config = dict(
    train_examples=78125,
    n_mels=40,
    input='log_mel',
    win_length=512,
    moe_every=1,
    expert_mlp_ratio=0.5,
    subsampling=2,
    num_labels=51,
    optimizer='soap',
    eps=1e-08,
    batch_size=64,
    adamw_weight_decay_other_params=0.01,
)
Rows from block 2 of a small multi-label audio tagger, named by matrix and row number. Rows with one number within an expert belong to one neuron, the router's apart. Each number is 50 + 15 x the weight over its row's rms, rounded and kept within 0 to 99. All counts start at 0.
Before each expert's rows are labels from the 100 clips, of 14976, where the router gives the expert most weight on average: "top examples" is what is common among them. Only what is clearly more common there than usual is listed. The data: single English command words and digits, spoken by a formant synthesiser in many voices.
# router: router (model.blocks.2.mlp.router.weight, 4x384, trained with AdamW), inputs 0-191
# up: expert up (model.blocks.2.mlp.up, 4x192x384), inputs 0-191
# down: expert down (model.blocks.2.mlp.down, 4x384x192, transposed), outputs 0-191

# expert 1
top examples: quiet level; /s/; /ɛ/; /j/
router.1:50 52 63 44 49 49 24 35 46 52 42 31 27 42 46 33 36 44 42 27 41 51 36 41 43 46 37 29 40 32 47 74 23 49 56 36 38 34 32 65 40 82 32 43 57 38 43 41 47 63 45 60 58 47 56 34 39 60 36 69 44 54 65 50 58 54 71 58 83 68 70 60 53 49 66 45 73 25 54 51 50 31 54 48 57 44 28 61 51 36 44 99 54 46 43 55 49 48 60 66 75 60 31 26 75 56 43 30 37 36 48 38 44 46 63 85 49 47 60 69 49 49 72 54 41 42 40 29 23 62 57 63 37 75 75 76 77 67 24 72 23 78 40 29 53 57 45 41 47 58 68 57 34 49 70 53 55 48 39 79 58 53 48 53 44 50 41 68 43 42 44 25 38 73 72 44 62 29 39 70 08 41 72 38 55 14 56 81 37 51 63 47
up.0:42 77 65 53 49 36 64 42 69 53 68 38 76 62 55 59 41 71 62 42 61 43 66 45 54 36 46 54 52 66 66 31 52 43 63 36 33 78 46 42 78 30 79 47 43 40 30 26 28 82 59 58 48 27 84 54 69 45 51 34 70 46 39 34 34 31 33 49 51 59 53 33 42 43 56 51 16 68 49 45 65 61 54 61 54 55 56 61 56 15 39 55 54 16 54 79 48 51 69 65 32 53 71 71 73 55 39 56 86 53 43 55 32 71 62 65 44 78 11 47 75 26 81 43 33 70 41 46 53 46 43 35 53 54 36 76 31 29 73 64 49 36 43 47 34 55 40 64 46 22 57 55 41 50 59 61 42 40 34 47 28 89 37 55 58 26 81 62 45 63 44 64 73 46 39 37 42 32 47 49 60 44 32 52 53 54 46 53 25 57 38 62
down.0:37 45 32 43 75 46 75 44 54 53 63 66 86 25 49 45 51 72 17 40 00 53 57 44 67 45 20 53 54 25 64 59 55 53 64 60 75 61 48 33 74 53 41 51 58 46 57 35 48 48 58 31 31 44 53 60 54 49 64 61 79 44 41 28 36 40 42 50 70 40 48 24 40 47 58 56 40 50 37 61 59 54 64 61 68 55 51 21 82 58 30 67 54 69 55 79 59 81 61 53 56 69 40 54 67 43 41 40 39 63 34 55 44 45 58 84 45 63 41 47 48 39 51 50 53 41 56 47 74 53 42 23 39 34 30 69 49 54 41 47 48 36 41 48 64 43 54 49 78 52 76 50 58 27 74 60 15 33 54 64 44 62 38 62 89 52 63 39 22 55 34 77 52 60 69 65 24 51 59 48 58 41 43 40 47 43 28 75 66 42 56 74

# expert 0
top examples: clipping; muffled (low-pass); mains hum; /ʌ/
router.0:52 47 60 22 46 79 67 47 76 28 42 70 56 26 59 37 34 44 57 70 74 63 52 37 53 62 87 57 51 65 73 53 59 85 32 86 15 30 55 39 64 60 67 66 34 44 40 59 41 35 43 67 37 65 39 77 52 72 37 50 47 46 66 42 29 46 59 40 27 44 62 54 47 57 36 58 22 63 60 78 36 51 65 22 68 47 48 61 42 50 54 54 62 43 57 47 36 46 68 40 54 36 56 64 59 34 53 46 53 32 33 85 46 94 40 43 47 80 40 59 58 63 38 36 26 44 43 47 64 60 65 55 82 53 27 37 49 55 55 39 69 25 37 43 66 69 43 80 64 02 57 49 46 76 31 64 33 35 54 41 48 53 40 68 44 53 57 63 43 39 43 29 40 63 38 41 51 54 60 37 70 38 18 49 31 51 56 32 45 73 73 42
up.0:54 41 40 41 49 40 43 23 49 60 52 32 55 75 35 74 40 24 45 30 30 49 42 32 60 46 44 57 60 67 63 49 73 46 42 19 87 79 81 47 49 38 34 53 48 63 40 57 25 62 27 38 63 46 28 40 54 62 52 24 41 37 32 37 86 29 37 35 50 34 50 71 66 48 58 78 79 78 20 51 50 39 34 72 31 74 42 17 88 48 74 21 38 30 25 40 55 73 62 63 27 62 44 54 49 54 51 19 54 61 71 57 46 37 27 47 30 28 75 62 51 37 66 20 74 44 57 66 35 51 47 32 56 37 67 35 42 58 57 76 56 67 40 51 03 48 51 64 39 59 55 63 39 59 65 48 76 68 51 53 61 74 41 63 45 44 52 47 36 67 51 57 43 41 67 53 31 40 28 53 43 49 47 48 56 37 51 51 57 35 44 55
down.0:69 56 24 41 74 47 44 67 48 54 34 45 34 41 38 66 39 51 38 48 34 11 43 60 28 71 48 30 41 28 60 63 43 30 25 42 86 66 55 27 45 70 27 46 60 47 48 63 28 87 33 30 46 28 61 33 50 68 74 25 57 41 40 29 70 43 72 51 84 43 52 79 50 59 35 57 56 45 49 63 56 40 50 63 34 50 54 73 46 47 67 83 68 57 53 82 65 47 60 39 53 68 34 59 25 30 51 43 62 62 58 47 48 40 47 74 67 81 49 70 37 45 53 49 36 31 52 64 20 54 49 44 44 85 35 55 30 36 39 56 35 47 68 41 40 42 63 46 54 62 50 68 51 62 27 70 53 77 68 36 59 75 32 43 41 51 46 33 48 39 44 50 27 65 80 45 48 31 36 44 55 09 74 32 77 38 53 59 72 41 70 39

# expert 3
top examples: thin (high-pass)
router.3:36 55 42 79 29 60 65 23 50 50 57 45 61 60 51 62 51 66 58 35 55 52 52 44 51 46 54 58 68 71 69 53 59 78 61 58 35 66 38 69 56 46 62 36 55 56 59 40 56 24 56 22 60 31 26 50 41 35 39 41 51 42 41 53 24 73 26 33 47 46 57 32 39 57 40 65 47 33 20 46 51 40 33 86 31 51 73 38 80 43 63 30 26 29 52 36 46 31 42 69 57 29 52 54 52 47 41 66 82 91 37 62 35 37 49 35 48 54 52 45 62 58 38 47 68 47 57 72 20 44 59 52 26 27 65 43 31 40 42 51 75 29 36 66 47 29 43 28 37 32 64 49 49 44 51 39 56 57 62 64 46 38 69 30 65 43 71 39 50 39 69 61 66 46 47 53 68 61 63 40 59 99 22 54 53 55 13 36 46 18 29 37
up.0:64 61 51 68 42 26 46 60 58 70 46 77 68 43 43 42 44 58 22 66 69 54 66 32 56 76 67 61 40 29 45 06 62 39 47 43 68 50 66 42 60 56 51 52 52 51 31 68 50 44 72 57 57 58 34 64 36 55 56 55 56 32 56 53 49 26 60 33 53 80 64 68 34 36 14 54 31 74 46 69 73 34 47 54 50 55 46 47 51 74 37 37 23 31 68 67 43 59 66 50 64 40 50 52 56 39 35 18 67 45 52 74 50 55 47 59 38 32 43 56 36 37 52 48 50 37 51 57 48 55 38 71 88 46 50 39 40 73 39 34 61 52 80 73 34 51 45 58 60 46 52 46 54 39 63 51 54 86 56 42 48 77 42 63 55 67 48 13 55 58 18 67 41 60 81 42 31 39 43 57 55 29 78 44 28 28 38 67 59 58 34 63
down.0:50 50 46 53 60 21 62 31 77 65 34 70 64 46 42 51 25 34 43 65 68 46 67 33 25 71 56 85 39 58 74 20 44 42 49 34 61 39 25 38 84 54 32 71 30 37 34 50 50 57 26 30 31 18 35 55 58 65 60 57 64 54 44 54 58 47 69 43 57 32 55 82 46 51 35 69 63 70 58 55 35 26 44 39 57 66 66 53 49 69 71 52 57 62 30 81 64 34 46 58 53 54 54 59 38 23 68 89 66 60 50 35 61 43 55 56 49 48 58 27 37 43 34 52 34 38 55 55 46 69 47 32 64 48 55 37 18 36 34 63 47 40 42 67 46 31 59 33 49 45 63 83 21 73 43 73 29 61 53 43 71 64 29 56 62 88 60 32 74 34 57 43 29 63 45 40 52 40 46 65 58 35 55 47 71 62 47 52 69 56 46 44

# expert 2
top examples: /p/; word: up; /ʊ/; /ʃ/
router.2:69 52 41 51 69 16 48 95 40 77 48 47 41 65 38 59 62 43 57 59 49 26 53 79 44 21 45 47 47 40 23 22 49 03 53 31 93 66 73 57 61 35 52 59 39 54 40 61 39 72 47 52 50 54 53 29 70 54 68 45 49 54 56 48 88 43 38 57 47 47 17 52 66 53 64 44 65 73 52 42 68 53 36 39 48 57 42 45 34 54 35 39 49 78 24 56 65 87 42 49 36 53 46 49 14 66 50 33 20 21 80 35 53 43 59 55 64 44 62 40 52 46 33 65 39 60 59 56 63 37 38 46 63 42 49 55 29 44 71 41 30 62 73 45 44 59 70 50 74 88 26 45 65 29 50 53 52 73 53 41 54 58 48 53 39 45 49 28 61 55 31 74 66 38 55 71 28 49 10 51 49 08 75 33 52 67 84 41 72 55 43 65
up.0:74 38 71 41 51 53 53 35 43 39 44 66 39 30 78 53 43 52 55 35 62 52 54 50 63 76 63 56 40 46 65 57 44 57 64 55 47 53 68 37 29 68 28 28 84 20 57 38 56 66 44 51 75 19 40 18 70 85 46 82 65 51 76 63 40 78 87 42 65 43 55 66 39 56 61 53 31 57 30 70 56 45 91 44 68 50 54 49 24 43 44 54 41 35 57 56 48 56 57 40 34 68 36 61 47 61 40 52 47 43 50 31 69 53 61 49 70 52 45 89 35 34 55 36 40 64 50 37 60 42 49 56 56 44 45 46 56 38 29 34 52 65 69 51 84 56 20 36 27 43 43 32 38 51 55 55 41 41 52 32 32 62 46 80 36 50 49 69 39 29 43 19 43 53 46 05 34 43 44 52 45 47 46 31 44 57 33 62 63 12 51 46
down.0:78 64 38 54 46 24 50 75 41 54 49 44 55 56 37 63 40 70 35 44 47 69 61 39 61 47 64 33 39 68 72 55 34 32 13 48 45 52 74 69 21 20 75 37 33 59 60 69 69 68 48 63 58 44 26 56 61 69 30 33 23 55 36 34 47 55 33 36 18 51 59 55 44 62 63 75 75 77 60 39 61 37 33 43 35 99 28 14 50 38 52 13 57 47 29 64 74 39 41 50 26 30 71 47 51 58 65 42 78 61 48 74 53 42 19 58 54 41 78 41 38 67 54 59 66 46 34 55 51 36 22 51 38 42 35 67 32 71 28 40 70 39 39 37 21 32 73 53 40 38 44 38 40 41 49 09 50 53 43 63 55 58 28 67 37 49 66 35 37 49 33 57 54 53 58 48 49 58 41 44 44 42 52 36 62 52 71 48 69 45 48 25